config = dict(
    arch='tdnn',
    model='multi-label audio tagger',
    n_mels=40,
    spec_augment=False,
    depths=[18],
    learning_rate=0.0025,
    beta1=0.9,
    max_precond_dim=1536,
    merge_dims=False,
    max_steps=22700,
)
Rows from block 14, named by matrix and row number. Each number is 128 + 32 x the weight over its row's rms, rounded and kept within 0 to 255. All counts start at 0. Numbers have three digits each. After the name is the row's rms in percent of the matrix's.
# conv: width-5 conv, dilation 2 (model.blocks.14.conv.weight, 384x384x5), inputs 48-55, a 5 kernel for each
conv.38 098:104105039123130144106119116095143166148103130121117145111141095130162187170138167154117108193080103131155091151106123189
conv.39 090:141095077165098115112125131191154136111137145125135128061129115172169168189154135120043152122164107101151112127165148112
conv.40 106:118100123162097117089170135174113085175153170076163157125092113093052085145192179127119151120103078138117099131168131130
conv.41 093:135101160139081120076084103141158111120137139073108102117172120114090118088190127075092140198109105076129127123104154151
conv.42 100:123070095173148142152099105174200101112084071109136110138160172141147096097185126099148165156092145136168129149162071061
conv.43 102:105093124099106120073126131113139119144175101178126170104111153099103132113126115116077118095162156150142158103071130129
conv.44 101:111086064139128088143165129082147146170154161070136119153167120104130139132110106147134142140181112168134099121119110175
conv.45 100:079094169115129118129124142116143089157077109106111136144174104119173158149176145160197120105120158183168138113124109131
conv.46 104:153096188081159178176092104133135160197118079112075132175184102086121116144165175126104077064089133121173158121145157074
conv.47 101:146211138155098151178101159183127155060168197143100092124174092114112143154182098084104055110126124152133153111121168113
conv.48 105:127114087103125124121174168123164126104116092134108109095144133128132087105125105143102160103139164168125063096098133179
conv.49 104:108111154102087122113088127061081135163147139098103131124109117091158132119167123114113093083139121096115121094062080163
conv.50 098:106084106147124171119070142112163139154124131095148124111102089115140115110121081088153106116113129136236140130102110156
conv.51 099:139090147210106142137162136168149147082089128118114131145118128167196139186114113129134206086136153138051168073126104073
conv.52 098:120194111102102120106108125119138089143149181109065071139153117114150136165089123179116161109116122109141150181157106074
conv.53 104:149163149146103114092109104116085084108154158167161159151097135140091119099142132174088100167159135159199171101113097192
conv.54 099:108071113070092207142092161096171123097126095165149190140150122174094122126146129126168100124116113162132143078099084099
conv.55 096:132145144177109094134151166214094155093096130118090119123074184133158177115098103106160128073069116130121098161143156089
conv.56 098:113139137151142115141166204132127109107142197207093129169158113133113102143121179135065100142046059098086122123126177132
conv.57 095:136127116167124129145160128091156127144099132142113182166113129126171121081164131214175161159170196106058104126153143130
conv.58 099:125128137161124099081149197159106094116139108087101123118152191118109120097130226139091134135098121100095140146108132144
conv.59 099:124107181151129127145136135172078098172132097190153102153142134164205156074170142127179106096084110147105120092136095088
conv.60 101:117070078132082156155118155151139131141153127063089133125170109173105144136143147127135207136142174124049131117112175134
conv.61 104:093085102109181143183132103110156138141120068161170129122106059109131078082120103114139137178101147103171030114139181145
conv.62 103:101115117072106145119092153140088107121092129084094115120134080131158165072123143162115120135182123148087032083113111142
conv.63 087:150157105132177078152208155112097074057120078172176163202220181125104090166142103171181202137136130158182157157175157141
conv.64 098:116127128189092116093123108165145156065067127106095155106106075076112075078138072126114131165060117064129106127157161143
conv.65 101:123135125163110136091134133142164108087123108142169130154125089111117096163117135097140168167164158122104117124145154122
conv.66 100:138112160136149159099147088191123147135135111131112092120127127156110094078088174132107126114160106115089123068097150107
conv.67 103:111147165104073141121104116125145192118116137154131142158107109085102116099180149166101072164197187084166135092155132133
conv.68 099:125090148131128125112145166167092149142098114153110112188126197133156216088100101122165138078165063097163143074158101096
conv.69 098:129107087121136106099110101085116147114089110102103119136158102147129187145137150091079123148156068082146109151100107154
conv.70 102:149085129188204150166169114086188130098129147101082070142090159145168098156046115114187129048127132177181144121148171188
conv.71 104:182117128111155103121074111129092093119170177168106083151197099159195106172133156120169112163087112173072157109183233110
conv.72 103:193176130162145156105137092119120158142134112084111115105120136131137107081169144180117089098147122117171115116148203150
conv.73 096:140075167112105095120089109167091115138200095151103110140055122059102113139219112151096151124083125078130102193159171159
conv.74 099:086140168154130083108099103109081129128097137151135086113100130102178145153111124122132119163115136150226144136191092144
conv.75 105:069113165185177070069141159148115136150129094169095108095133152104157092136128144167138124116100104131129116121099107143
conv.76 102:108132092085115105114152133100114126123147128109131164136106108134131153162157125117081074159147120113143131167160102118
conv.77 099:132141178115095126138118106120100117131135096157100102122110113100093153170118095117140135169142129168103095140138126149
conv.78 095:147131141064155110131138134176187133206126126122073075127093063188117139148077096095108105169175121071100245150181077132
conv.79 098:132139113149186144145121120076076158149124081104110121115128129162188152187178159144092091155111166144115099156110161135
conv.80 100:129165153137115079158105207075100104135109147134134134145137052112084129197150103120108096101077083135171151084077094132
conv.81 102:098194122133093111095082129115120189151146117136129129117057120114163157107093113156162066017111053112180138114167118096
conv.82 094:132053104122143161103072109106110136142161108107146124117115190144110119117140143185109150171141119152141112061111116115
conv.83 100:137160151131118134155120144088140141110086097141139132116138133135181173115103123136137205096114120158141096193131131170
conv.84 105:132126141128128151085108104091111099130125163124127219158147121134159125163188162151139111103103110134125091102169055147
conv.85 103:167078077072050162113132100123134070162110130155142135111134116135114102124145146096145113097126118099169124163105147126
conv.86 105:163106118100118118056139126093109093106126165131125100161100149128136142092148175153114113130114168132138177114135139086
conv.87 096:122130123107107096093142129122118142110132128109121143115149128100136100093114112133159174216119072140156187088122147120
conv.88 097:113088116103145070154088109112086127125110098137085115051118072169114133165057126109098141156144107094037142161144102147
conv.89 105:111125162165145119172129109051085094110141133085069108145100167155131102141105125135128113140130076147095098111142159134
conv.90 100:098118146149062209060158121164133163144164106166118098092131099138090133110119112127138103153160128161116076160180089082
conv.91 101:193184151150113190108090110160180155118137196163201128177126111117073107186166132089142126097142134119145127116156170192
conv.92 104:133126156111192120045156136155161109139127132165179087066089172096133143184106189123136095143179148145113119134150140126
conv.93 101:148127129157136139119081131155091173158092104173134117095106117121102112151165135132160112125145145144147129098124107098
conv.94 103:157083081182154144139132111103143114103128174126167091139123138141145152123182185127187128146151132122109162178179139167
conv.95 108:182104076125118141153153165181202086135197162180124203115189144154148094146116134129128099159159121112135162172172185128
conv.96 100:118060086151147143141072178123112072104094157195086137092133087147178135114187092101151106149121077090144102147125163070
conv.97 103:152155157160141140093146093119049137127142090159133165161110153147124059144132108184110122090105158215157112160135134163
conv.98 093:099127153140145139183086141138139140088128072115095117145145155124147128099161110166103081126166152114129157179172165104
conv.99 097:077120157152179088107139143192083134145161143113139162154166154128146100139110117177196135163137126159095139136073093139
conv.100 101:094126158147128073123132163096057094060084094140124097112115138145162112133096096086108129109126085108106162116143084202
conv.101 100:149115170113139151155160141132074157112096139111134116164168100092112103113146141091134068156138142148157143158049110159
conv.102 103:164098136172116147103125162120168161112092112159134120132141134093130097074175132174094156111164180169144103109109150162
conv.103 097:134073065127109153104108104120119148092089120154117164114195136124093125107149148133061126123143118115159144100111135131
conv.104 101:110092058086133143113096125126138088150129092137100123128147174155089128125125078086135131160195086135158144135186134121
conv.105 100:112100085171141120203149155118096130161145092109067140057117155168141142075129169149091134123127058146120154137149151119
conv.106 100:091168121080162107113123093136099136136147117127206143073167147144119122075107115140122138065154105192211144146170122137
conv.107 103:198127129104154129121134092114144166125109179115118136162126104139161175108073068143120193179095095126176091096089065090
conv.108 101:133186185118164122120132135165110172136130143166144040200145061148150131104094143135135165162077120123185120150104154084
conv.109 104:170145129120098147119147188141121181136134130135116179133113137133116202120045105110104138143130136205126132136171131134
conv.110 098:126154175130129119138076112178155109087094134112108109116144099112069112132115059121112144130114160175135182104102099084
conv.111 098:092118136144094125168133085119132167117123178137130094092164085152159173211153128052137065087117106143104170178142074094
conv.112 099:129128115182157111128144092144122161150127126123139126138180153094148081101109091170142105162134112112110144178137133160
conv.113 104:153148120091167113133153110152170132119137135146138133104136143125153101117191102129124088166094118109090097090097086118
conv.114 100:126137105150113150148125123150197128142153113170136168132081119133120192128144130133156179124133144123127142147119114048
conv.115 096:206135154130100082111123128173123132165142142146079150162062178174173133097096102143123165016152112116115160235144185174
conv.116 101:072141101150145171177144144220109114129123063125112098117100147156159180164150186131178061102142117157154092141099117107
conv.117 098:126114154149134099103186135108057044111155170118087082146143168119146187103180039130186078095127111122039164146148157161
conv.118 101:154072114167123175231124167076118141143120103114120117155069192123135049100095086125163187091127133088134119109096088047
conv.119 101:176161157151173165134121100079093101068107085166152121146154076136095098155173151167172116085160114157141097109179129169
conv.120 101:087089190115151135163177090087155154116068119093097109149095076126151139099117177102129116154186115116086184159115148126
conv.121 102:096170093089152100105152142171102105091108122140116117181111137088113096072139142126067071182166144092157085135148132142
conv.122 101:103125136164133134152090137134154173174161076122182134125151103131113148094125104067110136144071101137127153119112152149
conv.123 107:146146150137117140106128137133111083202171105165163128088099123130115117146100102083108157116070116138128165194147125164
conv.124 097:136085153119106160161092083094118160160131149151103084117117178148102116140105121116111135131140082102091109136139171157
conv.125 104:144142215133138127099141062108137189168122093090080130115121133095139096135132143115120127119132211153138087080091151146
conv.126 100:114174107131079145136130159157110106136150136109120099115106068097150122124133174164207126145136098107100112071100132147
conv.127 100:168148129077106140135150149082162080113116135199150174123096145117122090134073113081109089126135126141129153098147078118
conv.128 102:202177152158199110131209119097142105136142116143176126143141116147101150128129134085118131080080131105195115135119139178
conv.129 102:161109077129157097137139124112109067101105091143136177133091093119110145074107153113135143102118164140165131137099138112
conv.130 103:137134136179211090128087133170206141145090087175165169145110202129153138154188181139163083111173098076114174129143069131
conv.131 102:136161053118088149094105099064120080118107103164101100108182136096102129107093093074120126061086115105171157125129104111
conv.132 102:168117137073156159160130177128114094110167134147089127095103127149128121090136156152120110112117132089139096096151105104
conv.133 095:175098140202164144142141137134146135099107125121144173088146151133111083108143129182112091111181132152173174197142120119
conv.134 097:077095155135120119096163109134145110116152148132098127168154130047129151126122172126062180077130084111144115069178151135
conv.135 099:086143081085119112195118142089103146154202123115132103136160107121124059071147148105195139108079136150121147170203161122
conv.136 099:109133098095173122088135089162082146083110148189103146130201126098125107100121067098115116142097131140104161149150096120
conv.137 101:134103131117062137136057073145134149113131101090134137097151133124129091110174078119173143100092071090107081136148144146
conv.138 094:142101132121064089124156143102135103123124095222154186142154157151141117138161144113191146138090134163106131146125144138
conv.139 101:124050059126137134126181103119170135120149078132136146133161097067152133107117092070108146150196105139182208127150111181
conv.140 096:083109137091082132150083168199150145146162120092097106092090157095106111075186172117128112178162175102161153144169154098
conv.141 101:154122117214091146114127088170113148141118073179134107095113089125129165176141098079125157156225139117114100117154182134
conv.142 102:120167123101158169117116121084171107094146171126106093156123153170129148164107127156108121174120117160066136137108137191
conv.143 096:139078124121158121130128107112159149129100098154127122160111154143118135139142122137114101187105064098098091105111169192
conv.144 101:122102129137152141123108137100106173082168117192150180111155124137166115193112143147113125119090174140073103126092169138
conv.145 096:155118095097146158089047132144116136116133135110162130169159139124145105125120116079103124129133138134134154105146132136
conv.146 104:143161150180100126137151178130166126145133142137099108053177111118151136146138150202124132134114121119147083147108149124
conv.147 103:185183124141045140164075145122181131138086102124077090099084128149107121085054084165073106116139109130022158108167146169
conv.148 095:071112146100144080109092112158075163140111149160075132116105084105180129108179142111110121144131120129086097111124141118
conv.149 102:154089147134167159137150116169124114082124133212145114131148113125126138105155094102099070122079105114135136182131144072
conv.150 098:156099124078129158110117135166119101106134117202161150146140139137139118106076168113120110141127104096074168136116131124
conv.151 102:139027094053090171133125156131167154142120104124088163118177129101076106152217111120100175118123205189145069101184103160
conv.152 096:116100127115135101133170117187105209167120084140161181191093158193144104124146112104111102155116068108143100118088072153
conv.153 096:150079155103108139115117140078150098082144103151148109138124173127116102125120110112122126133079121098148063114169167143
conv.154 102:160148106146111083078104117128116136154134153149118151152122078074119089098135133139076054163146160076103193131165098135
conv.155 092:109139157115143136174134136097169160146090094021167091083158140118111156136079137086101031139172113108142124195165143134
conv.156 102:118086106101062122139134089109062102130177165089200077097076169150127149076146076131073136095109106154165180186155197127
conv.157 101:197124113082121173179119106144118109099108124144128105157164132116062090121100050088129101165172136092089174162135115123
conv.158 100:155130114115139119103136082114216113182123178091075109131105135151074117149106055129046117112058151124166113107061088112
conv.159 100:118150090111134181141084164114085153068049124137172164145147099150152162185163191125189112105138102126131096096113093115
conv.160 099:132143118129139173138140168112154132130147148133082095171136155121101141186053156162080145122166170101132110136148099154
conv.161 104:101155152109123109170125106113088065155169086100096077152105128104074091154143102155099167147093144225149133142130048129
conv.162 091:132185115121145086089126081119125159123112092148102154178112133119159160117127099118095157113100088130120109149173113074
conv.163 099:171156130171101110128089101154144179151150197143105166151128142142102150108091129175153123155121063130221147141097132116
conv.164 101:184146166123178158104080085153137147140126115120141119169172169061120103082114157089127134157181060115153124153093107124
conv.165 098:133104118116110131127153121088145162118122126056118110123103156168172156151103196105129154197110091098129177117093140140
conv.166 099:150114141094063144152102123115067168142124139096112153165116183157108130135127147133119083122133106107098075116109137152
conv.167 110:114188172179120126145196141122067173099069121082116088125158065123155116100105192109111167137131205157140159116129145102
conv.168 101:107118171125113096102131145149142128060115124138105117126143080151159098082142089137131139174075072182107091092115144157
conv.169 101:177181176161067120089133098107137134170171097122105182144082177137126141080126144096074086152166198147127067109092051099
conv.170 097:146120136106099116156135103101098135057102172092052115126133148172122110082074123103079128177129144168171118059090084111
conv.171 099:140132125127186140117082106190128102135098139100110090064131178119129134167187074131135094130088100053109096127083100063
conv.172 101:104140145127101133154122094125170163154088100159143131102106123149140103159118102093150182127095134146113124105047123140
conv.173 098:157154123148121133149191140139094077151107101091089155135085100095143173145147130203132106118181160128148137117188163183
conv.174 103:102113126145132140135118132098054068087114172100111145087184121144140164125119163091092062136117146185150187080145150157
conv.175 102:148132158119152133129079151181078086052194127182138095122125130111148127169122122114123098136114153174183136114142163100
conv.176 099:126070151098150115118159106151153113088110124111138163095140173094128074118114068129113151132107117063098159086113135157
conv.177 092:104151129127127152114117122148190118188148085201162183130151167127141109137134130068113152197092105097139120195167096134
conv.178 102:092140146152169082146110146182176186193140139103116161118174124126141174121203109079133196116079096116107119116131126149
conv.179 100:128116144089146107154198138108124122091133116118167125162162107116165128167137077083129203126088113106091138104091144097
conv.180 102:118149074165098117138144154136096124117119112127078139191158088101112094108131142156155175059142115129118091052179167103
conv.181 101:133097144140141130162103179157190127150142206125118128045137166139184145107128145089178112163141113164143134112152121108
conv.182 099:139136152093120117176156184148167103161081153164137111118135159110138096106114117118130172163146141085076150114125170157
conv.183 096:105158184169173108139100108132128157216125135069112104120134064083088133136136098100128166209071112100117138158109135191
conv.184 100:139118113076115075127200073129127150131135097176168140138135080080137103121168163127138115168161212100116129144107181157
conv.185 102:090115101155180126118085145164142086095126094129176145156154090155135085150110111179127127115111151111151182105121095121
conv.186 098:133086174194151127125144123120083126071121214114143117142112091089143125142126063169109089126155150136167127090126098161
conv.187 101:156130165171162060144101137135140155147148097109139087135129146169155165159113165142154137134136124127134132196154213187
conv.188 096:135111081116095071123159155094115066111155105120157158121097086074155068089139089076162172145089118141125172112044106086
conv.189 098:116097104119113106114111141151160117110079055183115143114121157100191157117170119168153085100124096110122141172088084075
conv.190 103:137108136160135127131163166083145127119174146147148121114222172095127138163100152105084186153111112177174136129112112217
conv.191 099:223205153114148144155155136150138142167155111126091202104091213163145161073181088108113073124157122146125164119118063140
conv.192 098:109166148150146129169158127111108144137120126127136143169103105178120115094109091145153131155123152160195117062091147106
conv.193 098:121139114129103078119109152101138118064204194188101108085197149083078092159106105148094093089129145139142071135133120161
conv.194 089:168128143152173142161161162208144126073186147052098076128087141146123119132087129136126122102117138108090177113161099136
conv.195 098:235111140173090088102158177103145091062166127105132082100146098100125099140121110148113100091138172136067151137155153094
conv.196 100:074170137097108109136175150129122100125099106150063100103121187144109111150166109113099158124110179065162159135132153196
conv.197 099:120145152119160185167117112097088134100070073117059138100074186160176124064160121139158124108158179118155159128101151117
conv.198 102:089165117104124128121105114163097072064140192149135115103045143112102097169145136133085043160155158144158117151167169203
conv.199 098:155137051105152097135113167136092126109124087107115147101096161106077152144089078092134140100170162078124096086175138178
conv.200 101:148121178162178103107150146161175124100095144127119112120082144077099118128172121111137104123146169121099141116105156159
conv.201 108:052100117182176133107154127239143121126089071148162101121098095149145165138075161147118111118142118109082099148110149156
conv.202 094:164081157166180142092113062040137141099101191122090147123137103110151069098111089124160104216158120116149057112156174082
conv.203 104:178065133087194130194162140175158105145188199131100153095149156104151050133165126109088086086162146133062148110164120144
conv.204 099:118101124066155112141164170104137113128117162134116118182138108151168136161118139109252121118102113146201158158119135147
conv.205 104:089115101055097126091158166185122085152111142141139119117110119133091099109094084121160064045096150129136204113089090237
conv.206 099:162133134145137114086106155196132091111138153143127171171120153156069119106174160121139145101129102186138120115140132143
conv.207 098:113179110156126069171130057076057173089162128138070133078099121076137198092118138169132173133120149115078176090160168109
conv.208 103:197159128110074150114145150156130136106133157124106062055111121074066155110194160144052114124098094118138105142170131176
conv.209 097:130175079103122141142100120126170107084083106130095168167172124117165139120196066130094133081157116154086131122162106133
conv.210 093:134102127110143092140124125118079107106109053113175146082134138179114115168174133091132138138124128169123104117174167160
conv.211 099:131093071107112107128129047094138181136125112121121096094123156175157043127133170123170119114085079099109181130092139133
conv.212 101:137134118122168108091105103131097149127082100178134125126159202105115096172135135141115125155180118109142140129097126137
conv.213 102:140095151137203135103116128145129114133143118117142138133119144140119099177132177100068090119161131182170169141121168122
conv.214 106:170111117096093142145116126115120103091107114110135158148090074162162151212136059146115083175184135112224122130134120158
conv.215 099:141143162116099110159162127158130157158121158116101138088198109101111126187092122123118136095113092178137193099099118154
conv.216 100:113093150181119128152136117115133112127179134076182165118121099121129091185178078119139128211158128064122167121189107141
conv.217 093:163145164164129100117118115139119109112158129139154198202102145173061175122168227130093133132099143100109140114213121097
conv.218 100:115099123148096113092023153110113119150133152094116124170144165086162190053109116143128082122202123107177134123105089115
conv.219 099:213121153150107107115167162101126147142144109145099065123068120142177141118163106122151140098126090148166085155126059148
conv.220 097:132171106122180100080061134149118117111127170132085174121143157092115111086122144145079158173177206126127182088096134125
conv.221 104:135145130126130190151111131146142167129137119137112109071156192202093151122120087140124116107117104137157158098112098103
conv.222 108:194120140089075140125117125101162084105148162090066079112096137115150099155137132187118121116088098111149171117156141111
conv.223 103:125110098137121046147161167100074131141162179076166131043152174100101167102160152109082086155189113134114223103107118093
conv.224 096:131095118128146065076111110044084128114123105136141151114108146127116101152086140120092049126086136122153129105084170097
conv.225 096:071106152068118173120109166106146111123114178104099104098205102056080125089117090102081089099113173146147151148200164129
conv.226 102:156118104104089167145091147107135057121112098113123160107168130150141141152080119129156104181147114142113192156164173202
conv.227 107:172152154121157139114136148107147109111117151103104125154153121141151100102213087108045118176190166184093145161176184123
conv.228 096:081130168138131149089085089178106092176128118097142148139108150167117146152120152132049074117177161200161120099174114145
conv.229 104:081109029097173091116163149133194184134122174075112130171083150092170177131107084102058145164096112102133157149170124166
conv.230 100:138131140158095100176154095178106147142134107156161095120168103146143122113153148171094162116088126126179123145126121135
conv.231 097:168155165135143186135074097102139127080100111100099148072156131134167115098084105133153102130064082131096111132129126118
conv.232 103:152150108107192190156119074100117150167180141165067137152135105190119119138118147130172150139097127174143080136142127172
conv.233 100:123134149164172145161184108122137154166162207082112165138065099181129166098149163118105158158133143154144086138164071082
conv.234 099:181111161081064117101085124122092093133077138111107104112031017130099154134130093106193072152132153169156134118097119153
conv.235 103:142159157107090139109134108139185146162132125105134092110146127164172163138073103116135187111094166141162072106170105089
conv.236 093:109158083124095117076177107143116187116116099209136117145100145144161117080140123124111149156104093130104094166115135134
conv.237 097:111101088118156166139077137162125092124138147120113101149109207118142197130120195158152173090162142105121124089093083094
conv.238 099:121119120133159131122098094095072139103119145112174119122114093163152101121079112164186094158088151073127098133135164174
conv.239 103:101153135154101107174185131098153117100175143102136128094095137151147161128146065102097121199081101146140077125129168116
conv.240 096:172145174110133118093165149161090152056112149132109075146194146101151114135104112121146122118101172145114147171099101097
conv.241 099:105125114097158120149125130121123121144171129090188137103091133171144137115116095091096116162154105066121161104155117203
conv.242 102:149112195091146168150073117046097114168150143146120130137147155177136088113155107135151167106152120125109107093138064058
conv.243 099:154132154179121127097121098104153171100096129084132096130189160115088193168116139097172138136120114153088143104122114130
conv.244 102:101090110138089135170099129081082103139153077118117135083076144188118134123153171153122152067161094155214175139144162111
conv.245 099:100115117067203105124177139209143129176119162115106052106153132172137156114147149108082109130129139118127140166181111121
conv.246 096:216123153116127155130176164169116118100185107101104191084097102160166127161077137136122145088120172131126090117110151168
conv.247 104:154120171134089170133103255154097172154140096132139052145208142185126120122145186139132151117034106157096124085096112092
conv.248 100:111102046115103194102070145127120175150131117104057168110116159111152133123108114092124198198147167097140146086155123116
conv.249 102:118105178131135172129125110104114041095152150116158146159165127162161167109120158144146143159136090120183155109118089159
conv.250 101:128172102104080121157142098117133072114095083159158149139158129124113123158107146166169157138112089087087152151128113095
conv.251 101:116109154137114117153119147122112147142117163207121092052089034117090127137154129139074070089134061120163177150105118133
conv.252 096:132127109108118087145164133107181150150079122194114077131124183098115159082099157188133137133121114103160179212109117157
conv.253 102:133093166158141050124175051111140073081136112057143106147149103116083153085173128160140131153067090130089171116142098119
conv.254 104:136141057117162093109149167159105106151147134148129116089117132135153122135208137102142105126103088155096100080118103115
conv.255 098:139117116192143119132132098144076092113153133131073161113109123124079134101163183144159162077145158021101196132129139153
conv.256 097:092104158130154148153125126113110143145130170117096161207148163161085162213091168125050158148137104072116089145106160122
conv.257 096:184099088143224130110120119131129114128098154077113116102106078142148124056211174068107148195088096139123100094117103116
conv.258 099:141087133150159146161155112196079128090088112174127140193166161104124110105123152094074045124088122129147111106096148130
conv.259 100:163171115093107105160150117083068093114086138161139099111059185101077079103102111128138135224107159138117202146136185113
conv.260 101:115070024084114137147118129163139139126147111091112127126142066143119154132125138142153178101103140100147205152133104124
conv.261 095:114147150166162153108142102129127163170135120117132112138155128108136082098143120114142142102117124123125098081144172135
conv.262 098:128176167194152171087142142090115170210114160120174067163089131188152096103162098174122130174157129130139145108136146140
conv.263 098:102157137111110142161156132172170152113136158106120120141048041186174091143073087129156140070135088092116162159149138127
conv.264 105:111112106141070153155133152129117106154128165164134088120128105100164131146114176170169100145091153111190122073113095080
conv.265 099:145112138093149131130163153121043129072113104137174183117154143213163142148127125120119109166175159125131128170150150110
conv.266 100:181183106133108144092110151111128150139121109146125132141070102103109165147136119147108142175144123114141141118084099113
conv.267 099:121170126125184143143103051069107078183151103173177119097090131122109117151068105138116078194107120155125121090094099127
conv.268 102:156121126181147144148151094062117119154151170143110110126155084156130156159130150134125085129095113103128110114150112077
conv.269 095:113097119119176208112167152164165173136130130095098081063080136158095095181068115114110099124118115147167079152100149129
conv.270 099:130082120155078120153095116107101121071116096115235114125113086165107133193100163118109139173161101137155087144110118127
conv.271 097:107195122153089153118121120086101130172124137133154148185116099100118102119072090151173157086119086105163154191133143133
conv.272 099:159143136146129133116068122077166186143167110100090148069117133159128121117044098114079180100090129141138115049138171113
conv.273 103:106151127114115086134137095169097101116075097169110167137168179176109121115158092121076064160132168164059093079139191096
conv.274 103:121079177121124175174154172154122139134157115099144093175159094127117115076163180149123156145045108117056134083141122061
conv.275 102:222170131139147103094193102158106120176103127152178131109069156146128095168122117151152161054143116097108158149102126153
conv.276 106:085115126174117076122184143163061131134098108116134128188167141126144125126083115109154121120154109115163133138082159085
conv.277 103:116152148148101147075127146146145069106086136114144111140093110107131119153112131127128158077124149099137101119175180212
conv.278 102:124137074077127091108179132077118140119132090091101163103098075126130198134134124126054076146145142127120146082106162130
conv.279 098:112104118104067098092148128074122087074135179072185113140139135119162138123142130139115131119123175151161114189133123160
conv.280 100:111166153083107164140170121121091137081069064140076105120158103151142121137116140109106135158162199125122098124135132120
conv.281 108:097151144163122152114118132141143131117129111125133100125116095144165146183188151106092125073038095135142121153142134112
conv.282 100:096105060123143163137153096124119110177096113160119131157085113119150123132086121095066160072110108135096154078100145135
conv.283 097:134072130114124133063132135087083128168199150133148067155092099124122108109143085148140131152162183133136166165151107173
conv.284 102:093090098135090119091134160095162129069035134069086143083091100178132134119156137191098069161152142095073130099128082192
conv.285 101:129110147081097085118143143137090138186107103145159200143142141128138090066104146118091121119122129095150067124181153161
conv.286 098:164143140164150100125122112112163104127118131147138087085126151128135093118137084138206196168113091060119111111131144123
conv.287 101:170165121147008112124117142141164123146091107163134162087182206156157120133118090140120178155145078159057172132114180123
conv.288 099:109139131125173127106139111134128081148142154170142173110080165115161136098146163105158104113154162162207133097150182150
conv.289 096:081069151112117145138121189102093110097142187128145095104050129125103101099112122135131101095129106177219128148124131191
conv.290 098:169152176109158127139126084074150166099134079165162134170164150100118097112116130094121167050120099105154123113119119118
conv.291 101:112079156138093146166129081078123149097184126142165131152078145130134108165118090129081182083175128166179154112114112084
conv.292 098:100103110126125113185095205139090144094133101117058149150165114155158174123127126097115072125106120087089138101098093065
conv.293 092:144113180103150194109107092162122114149176093107165143143095153149148088124130125097120182153138146131094073178149117070
conv.294 101:159147150111138119136133135120158159088114104099136129173165146116086126073105109126171107132067143109206072107166153059
conv.295 096:139172195115115093057156135138126120143119159063076138113164115163102135094051107110144151102109131114043118155109112129
conv.296 101:135113091105122112142168157152080124107142123104131094132161086136094100097112107071143161104126128138127179173124159117
conv.297 096:140075168135164152135152130167068139106138162113177105132149098126081069162113161073084072105112146126196158121092139117
conv.298 103:076177138137190131134103148115148152116136177174110104202108073132148159181158163186171146178108137141135122104155148118
conv.299 101:125122141097167164167133161052181147182170140164104043095139130108139071163052110158129207123116083141154108171123128062
conv.300 102:144184106123165165115113185141201164153167115126131143106131126195145107113112119090122078109149145143149116096173124114
conv.301 090:053093128176106101194139144183153098114096172104092077101151088184155117156135152102138100143210143125113140108147108151
conv.302 100:106127139156142132181109153186178150123114119106168168154120085164116132152140140114085124110122141089147150158146192182
conv.303 098:133111096078072127127110083172094105088112106112086137117074112182077102127085111088083205104130176122070161160078135206
conv.304 101:103121093101126188159157119181079072107097134125130132112155141139145174123101141123130107127084076119132120143117106119
conv.305 101:101167148155137099073166166188130105111125071138234134167062145131116181128097104144128138170110170094144159100150084076
conv.306 109:114136122160104144149095138093136131091115084158138138155125118116147131101134087106182129099083096084135091101121174137
conv.307 100:088148136123022089111121115164097109131098096200143165156104141064091091157131140102102079094113203138071128116091113088
conv.308 097:094137123162140096137130159050098070141108031154156124145162095124084110148124115126106135108120127112106165091124119106
conv.309 100:147163132101174104093108070102130100100108113108103096108181068137113101113123119145129155054127124108161186132096160147
conv.310 098:104191140141116156095076121065101132160170126132132112155115121092100102074086105115117033120110083122182169089120113119
conv.311 099:164137094082178152121137137174086133107104117101115108112062111095163127116171119115149112111099086117187119076101115108
conv.312 099:150152151080170156076176113167127134123121143114117084139113061138080071061164112116105082071127133094174089159145165130
conv.313 103:157119125144096148070122118099175153141147099131173130100072079075139098128166125155053135064054109168119169142176140144
conv.314 100:108111104155137171148053080085130150098133153133137135204084167150120145114135155124143153163188148178106110181154136131
conv.315 090:150150135125104051075138118187128138118132123109121145111163206150148161111087159135186163084101084136115168102135093189
conv.316 103:196146109091135078125131117104129102131181162142122139072057134168116123105147164116096118113121144162151086081114124105
conv.317 100:214136072113131167130126089112102159149107105145142121113084197116129058172129168183167172163097141082143097118163130162
conv.318 100:120134094145130129115126129120114159140100149142120071111225117095095097133106080094151108079146170177082146154156179136
conv.319 109:139137161180106055156122109163132150171147133135168118139108090145160153120092139107152126094104133129120065169130084137
conv.320 096:125154141144143146084134116113137156145069062109158131138144160124139180207074075182116067102152134126154145140090126132
conv.321 099:145174162145158108127150117134124147150122105147077117174174057146132151180122158119065102176155129124126138129123175197
conv.322 089:118083130074146136156138125174113047123073086094134077162187195158137183161132105163089065120096173063126096133122093130
conv.323 105:090113117109062120119168128089161145154105083160091111129182145087101125095109117107113168089166131133123124126139082130
conv.324 103:191130130151165130142154171144134107075101069162155137099106131125103105093122142108115079157114084167084174113120123093